Rows from expert 0 of block 6 of the audio encoder, named by matrix and row number. Rows with one number belong to one neuron. Each number is 128 + 32 x the weight over its row's rms, rounded and kept within 0 to 255. All counts start at 0. Numbers have three digits each. After the name is the row's rms in percent of the matrix's.
# up: expert up (encoder.blocks.6.mlp.up, 32x256x256), inputs 172-255
# down: expert down (encoder.blocks.6.mlp.down, 32x256x256, transposed), outputs 172-255
up.65 102:175146147136160184140094160199146125155083104125130168132122154112156159192115129098119146121152127137141076195114130132087160084115045108134145059102155114106138127114167140150132117145115133148137141149098106110166128172137133180157085149123136103100
up.66 088:078129138135090131121175167163157078077139117154162145125170134133153097093172157128074102159108133086100124129155118143102122099112118134119071140108144081093124061153131141100080132142154098180119145066087148129107135150038110124118085177108162185136
up.67 094:077100085120145129129128100173138132045090133167113225089086084122092137104111102162122183141093098116104172080134123120123131219123088102114127145078113147099156090175123169130069143186181154116041071174114115147115174147131108147161138073132097117123
up.68 091:102069130141063224188136115144094094067101181109097161090112113155146083119145086145176130144174091104095155126118100149122133123132167106140191097057092167102133106129132143091093215137163126102129149196119153139139164137137158139089214033099139134136
up.69 105:150133142154164119096148149116136128119121126154155110104132085107128108078122099170103170162062152136127104124168155178161138089111131115154122132149116110131134163103136082101167113105116064141155078097150155118075106135042132133117069153097073082070
up.70 099:097132215067104112124102105104131111144096151098129178195101073153116095128136124109149132158047075122139154166126116162150117105126130126126135135127122156105092138131129131064121188168173122121085141097094118138152134128162113104111175118132112085075
up.71 107:134189182077145144196095128130141181151166142108087147098099107196148096131093111089091102099077061135107120135158164122098157116178094089103095101135168164154121136111132083089115123185182130139169183143122110150172075108137101043100149084132130144109
up.72 104:126170143162117159153149144162088128141123131091107139085157088113087144127147113194096101112077114171174117143138092091113084117150163138134156115128132121159159114149147147163118100110150142130134128151136120155140125156076110114110103091103097150062
up.73 103:097081136125130130191112118184150169125155131097125118096096108146091180093101190121075147145131119146103126156100132097135103091133112148161093135189114115049103177137166142105101139135115093148198162148190097122185126136145135125142167119142198142106
up.74 100:102128134187112183139132120218173130049136098073147164153153147105021130155166097111137154129126104146119139153157169138156124163088109081126102117142071050068050157126163152171146088126097113148150169164101103098126162107175150130182104133104114194121
up.75 097:143147109109116184135097158130122098116133144155184093154136142081101120075087105093164102145173151142176178097075081169162196166097115090153114140154166104129143103168118176060182192152140086096140185090152135134155139112144145169151112140165114061087
up.76 107:145128127092115165182133162066129111124125145165128146133101131149111127161166105155122119116139110163120101102216105116097154166139108176024154127102147191195150145173173100096132147053138132133135143110135154119039186102153131110132101120153107146125
up.77 095:118130135114117128101142104096099102094134029126149117159132085165101155130153118101165107108123134109092169155099144127194101131167164092150165141101134142125117134142181125102136087126165095162102135115100071139081124089166109134173060082150089142112
up.78 101:141129140155106086162083168149120129118103037113103137125163107103099158176153091122116150120123150159117137170166130138093195103152095107174187128136063127124172069094140095139167143205087061126139128091061145138116155099134088098135165115168192109098
up.79 097:090184173077130081127098134142129120074190086116146176147110120145118146089149088103147128174137136165102153109167147115077175124120163127130173114077147148136106150130151057138166054127086181188154136175080113118152120104128058137116139106127099130142
up.80 101:115155092108161112174127165087165116110147102124090214069120127108148110106151143157116118146155146118129015086091102083135163113134136143056101159124105118004145093123150134151120140142147062160163138184096103129094123155120136137150132203073095149133
up.81 090:132193147118167136124090153159105064162131167120124135129128133115118120068144065142160144092032134177119087175106039099127162099147144131139159105131174105057176127095104128115169122140128143099138160103146064104141149158076122139147200119121062146134
up.82 092:111110156037071134182169157157128164098139123093119141127103128147146125150140145138201202122128121101175148112094143093152165127110129091177214085136119175110194091143158128088107125063134112141085108142117075072105154133121114142168191109151196128105
up.83 107:101138169167114168161091103162103197147135155212063177080107144125127164076137109126119165140092131128144122182151115089088176115107102139147195152200148120129113113134126085163131138114137146134140129164175141108134152151141065126133165199186139146136
up.84 101:208158122124130160145186102156167111167115131136125152153131127175157159135110081199121105113145209108151100110142106153087154195134136074115191143121097067102133106081136166162172172160164115124107145073174171112140148150097133121113172125108164133103
up.85 100:141170114162108097136135128062113109134183159109124165153139140082113143084174133152133156136120115159102160128145134144113115148166159159109132116118136123156160142115190143102114098143107079102147067053135145115142114103177165176137058123195163116166
up.86 088:108080106159044143104160114164135125084120094112105140185098157214143164132124160133141090065098117082186153086144162114150147161110140136120057152097089089163085144178115127125151116124162125122100119130128132115147240107178147130146201080162138145093
up.87 100:147118094090110152169107169127089079170150127086160134148143122155126131094173109166205106084146151138090129122098100097130046148117114166169153079191114145121128144204092158159146112150116175114105131109151149129143127116120143161157215135181138081155
up.88 101:145114164092173162139159134117114126101162102173131142145094088120130118128045147121148146077117075135119130136073075125106113115104078103133123170148118163140136139131143166160184108087125129061112118127081144104100092077125084121191114164163107201148
up.89 096:136116099086123115136123145145188158110098158139155140158109155078180132100139162140109157138147140118111161110143097149170134121114134207098087090100193148068189150135136123044097164115142088089122138102126186112152128096097132076093154114124127125180
up.90 089:091149134164144128092158139098132181159117174116101155161115134162198180142085102203124118165111116117110103103125168128144066143076131138082108148120063165135142190161196181078133149119148116168137108148152156129142164091118126150073113119167162137112
up.91 113:187163178121155103060156132100139140128053108204137148129130084071159117134106175113168126189163135102117078171109125137089139130120096110127138095113078160172139088134094136134158135115111126138032127089150127121142143139130146127096127108070110096078
up.92 097:116144114121151128116083096111172143119138113132082189173140098121128101088112104098131150146086055080113109143193111130181145099121112147069119176172128123114148128095128107105160135094178167139120154116099137142125141124141116181128101098103161106139
up.93 108:126127090152149126059135128142061106132139093158150120140135082131152175133120131099137163172115108154078169127129146122150160070147126099118084083099118074109167089077202139093131155124128145140148135035124130138255143109102151104083096126060075113111
up.94 098:137153133132117187160096182120090148115119119172167151123131124113129110059139172152171158069112188195109168120137134141177106160109129107115045130127147067098115188152133136184160157135174151117126083136088090156145093181079093157113124155095158085051
up.95 100:104138156150078123077075097170145138118103107216110123138106151128140163106126170098128101089147135151109114123121103123138133106132123096040200096133187134158097154166136218115153122105131138077132135121165132121169161094096112178194156154096088105170
up.96 107:096109096145113126147115082129145062128079113094088145131144094189116143130095064166097127129157201111175225162135126159164129175120127143136147197079106181072179163114178120078131147133101150124207100127148087126149095122142129109144083176129121131127
up.97 108:176092098151106149143151123174106107096091131212106102101134070132169109180083096076160088122148149109096095138123176174096144138107111174109131159145072128166109115130170126122175112130187151116167151167126105132072181175082091088152129131162080108097
up.98 104:139100130163147183186155197212115139114113172177131125112123137134128124125141166127164091117074127114116180115162068132082120138142139135130122198132113112162157021139156189111116128150150176162140155040094118118077152153084108095151129081143116099146
up.99 098:130130149097117087129145127138139130075105193154109112049161147108127151183154109128151148112143091150123107134128089150179101146159119134105192179133154090112129160166055126123083146115145140140142099189069150179173178141105085120104120175140052103188
up.100 101:124156125054132165120127149143052159142170169147101130097155097202156096095092110166117110154127156181139123141180092113084120105147135117082140180171111146194095096164085095179179166122084134188137130126178104147142105119156087163124112073193158065100
up.101 100:086093104081156114138123098137092173076102125119127174127073143062094148158139099120111097109122167157084126094057155126171135144133093107109127063116122145147129127100164171171158119115127156141101197075151087131094186102107148163150183139109134219092
down.65 101:099096133184128146157083154173144080156119098103154171146122142099123138115143107114157188151122135136146152146113069118130108146149102065155165146173105135131109153155120092072129110127089128124147118136125108083083150102108096059145084170088087095118
down.66 090:082108121136130097138119157162065140088065118114167121154136177086082185101154114126073140141185096114154080141152133079163099081143100159128070115071106095156147168054144070045109161135186132125103174161072111146137075156130131148161114138158144168123
down.67 094:143147165181084155133156122093114108075120144104110067132147136080137096149112126188048089131138158145177160193140133116113193152109189081111115126111097133058141144128170096112097123153091121125128069123114118135194096135205195165127182121171122157102
down.68 095:074140138089117100130123158155118129067171105118103137184138095068129140087122151111161147093164116134139084157122097102147124130136121117129166170154150130090182058135122064160061074103106085114140073158084090126107133128119134066094146109185138147136
down.69 109:130130123161150143151114118112082117176111109143139140165092141123093110139164165151125064147154146083164178139131106116144156156125138109114170122137135057166184097146137077061119117175115148054116157117139112093167095102134123048148114147100148110173
down.70 097:144149108119125099150112159176102178133089153146071063117115101156165113115137138180173150160155128108175130159112135138121097168140066116096170149086152131069176112108136169177104092171168168109115104114092176140236090183133117172108107174099111175105
down.71 104:137107103116173175158113162063131113085149117114155090112115072163187121123149106122149065146111165142134168102116127108098099107122179123127087109130162187141129111122118153136092173126174164095117162136124080118122121052103116102110157158137130112169
down.72 095:099098119126141148150138138084143163135128114110144079129086093131131129059053145081123081115130181178089132090141103147062065100088106092148183141138205130156172119126134050106136153205064187105110145170125069116119113117126152114127103133140174098095
down.73 100:160139143163144105148092106145110180140129107163136093132129103122171151057159174155112154087154125086130156076196196171106163140125066117120134119131169150148143072150117131159130143109098141108111079166135106145156101141099074092098089161045200121134
down.74 096:133116164117155101148105119102081204147107127147109137150183168132122133129149161122150090133121099144099070128138121154125166153105121066034128155162129107109201120149168085128133128109175125146131139112134149097141070137136050070117136103076149143100
down.75 103:127061141142189126120142170147173215130122140148152109123141094122159155117142132169116181150120120113132118177140141128100064118207166130167139115136178155135149158131097103125143136151178066155126118157058108083152169138137113161142148128109104156185
down.76 103:133123172134106132113139133118149073145114095133140142043160128186132178183158073146080123125158123175121099176126133202161173063132140160092089135132099174154090123107155122125144115089095168124153103105111152120091125102136137125132132124102048092073
down.77 091:182126044153106165067100087116098182077089074109111157168189148145203159124143119179126165115079110114161135099156072141088154109132108157141106124116131132137102119140132103127103144145134070111129171085152186088085121130116135130148185101114169104140
down.78 093:156121070147069082086172140168122109141116106110072130148095185101188108060094129095108085068081125179111093126094129129141156124071177106100143142152174141154108150158154098171082203148171074116148131169156140083133132090172150085093181139117124095195
down.79 094:132103149142120144118179100119171117116162118129091090168136072154095212165171114142153121108156184094085156118126110113127114098170140158161160106110128126141178154118123151135123170140094083153065102108177133103151128136158081149148113110133160132191
down.80 107:158040123122119147133074118074093131106121115085090107144092163123114178114113121106068112110157126100157097092087113097140137109124115151115105097169135121201090149106122110145065123094123081078105135106084138175097131070135125178225145084132134135179
down.81 091:088168109135136073175058079098208115177106133137164123107136130137101097184066080146141152087076104160116129108137171135128141071087177126113077147121145152159099083141132104109126149082104109058091095105140101094131163087096121126078062092120121119147
down.82 097:182156135119126142129127107110169206096162057092165083155170067111174090086089117120149116122092122214097107064106154107145144141145174108096126100127160155112172089130154090099061110195145077136096109141133156121123067108106062125135164133143133104109
down.83 105:149104105154108134116154099121140139124150162098101147145126107098090079115165153171127137182040161128007123127133189136115165159085103125162151089173133106158221151101122126137170155148163150159132113130155135148144119118165146105121145162127137106142
down.84 102:136088189138065110158161201162068117105157160127113145123160168174132082119114134116100130100110147125138056118147118107109131126095144073098145101084112176168094059141091102175204127142139085158150141060114165097093098159181140151113123090124063132113
down.85 098:105158174142091114115102100134150121122186117152137118121091170122161074140151125144194182065143165145198124079197131132154183162175152154121129114137120145176105084132112137122162162134141103164106077191126114101135166137147155120129107120146143181072
down.86 091:136134149147174157114137056090150124157152089109152132106146045107192145097139072105148100122218082090134109116110066046127136151170181110140070152117126123136104132101136036118125118099107115135076121131175124144115171144174179116171119079112139132114
down.87 105:120177088114183097119081184118201169149146138128144113151165094188101169187133122127139120134089118106071155206144089144094090138133209135104168116115087110193184081085166039140152150170150133103106113092184166134075061176142151133101148160156159132131
down.88 096:163145139134152120135128034142157179163153102163141196140119167121079133126081101084113138108159165139139128136156164111144125128176145161095161119145137152082167112134123109181102085107196184096108147153119105123096134170176091098093092130059141150111
down.89 103:183156090127101155099151107140101150133124149085124121180100217134169214224109119080064139165119104113091160153164130084157110127099085132078078099084138152145088086154215094099071112071063132096156145106147159137108135155135140129156105134113138111161
down.90 089:084088149124137149115127091145113103114084123188191156081102072125109097153155159098089131061100125137097099083152182078108101131065121124193115066155113089168100175177125191183100154147120140136095140148097199129161124194189080096062160150121161140179
down.91 111:111140099137137162115142128126111182131124128156174149090089119181104139107124128140133186125147148090139077097106131138154118121062109108056105101136167085117154154148114169186139126145202152126093155121135143092070160134118117049169146085090151135086
down.92 089:181126079091161151123098105068148086000141120098148119190122107151128120106125134170103150138090152139119169151160176127069118143159154084110098112103142111143150167138137170160172118133160140094087161092144136183119157103133136148072115108165092145138
down.93 098:154101140109143157169085144176099044125095157144150127198090157142140093111154128222129160126133085127103136132083162073158144103168148153128125161084141145085126155167112140103126167149121167100102173104147158130124107083124096110118096139184089150141
down.94 100:198160155125145088122138138084184100105125129127086114094116144110142127186150151104114157115159141114079143144136141109135125086123134156142192196198135154130103119055145127098134123188166123119093112172135082136141120164079119153159128115194157243168
down.95 102:066097134093117214083136042105135119131090141133120128156158116099106132158095113143134134105180037151106123119171118087122118161116125155119126093112151151085163108180126118082130127128150172143123122121077146127129126083084155175088097123155103114132
down.96 103:113083132131110076117167159138116126223159123139090122148168162131184158148119172148123108107189064138142072090096140128059095127164148108134114084123124145112118108138129134143189079085138150127143167107175089141095178122107112140103110146127123106193
down.97 111:135130109156123153153125137134147163149129155152081151093169133162078105018136068142092151107179142106161142156088161164089144163129105098166100117117131118150123146097170118080194096115140099226150123136138125097092163099183125106144145109154155083127
down.98 100:104151166132130135161166129162170091164134141147218100102150129124161183069170159092137148140101196106177109159146129146103129098124097145112143148172120118170145056154094170102127098057095115151130103145150122151168114105076094119118159136141137137110
down.99 100:072150195175128168095142108153158202177077136108153170142139181074164087118114192103136145087162135138155141115103130151105132171076163110111146135114164153103100166099207172175177154105062155129105113120141135159144115124173130072140124130122127075175
down.100 102:172150135188099123116147130131175121133144148107091109084137170118152082170131087114151073069178174123124201114115149180153145125122118165101086117157091157183099146089126176134115075157158143154150163136115139113116116091151094172065134130153096140123
down.101 094:158180137124108114178126163157114081110184130136196079116113103149128073138153122118025037156184157104185125157152077087153167137171083127117184093148117144099151091192114156140120097155102176170095143136144126126084152092138139144154119094140149069119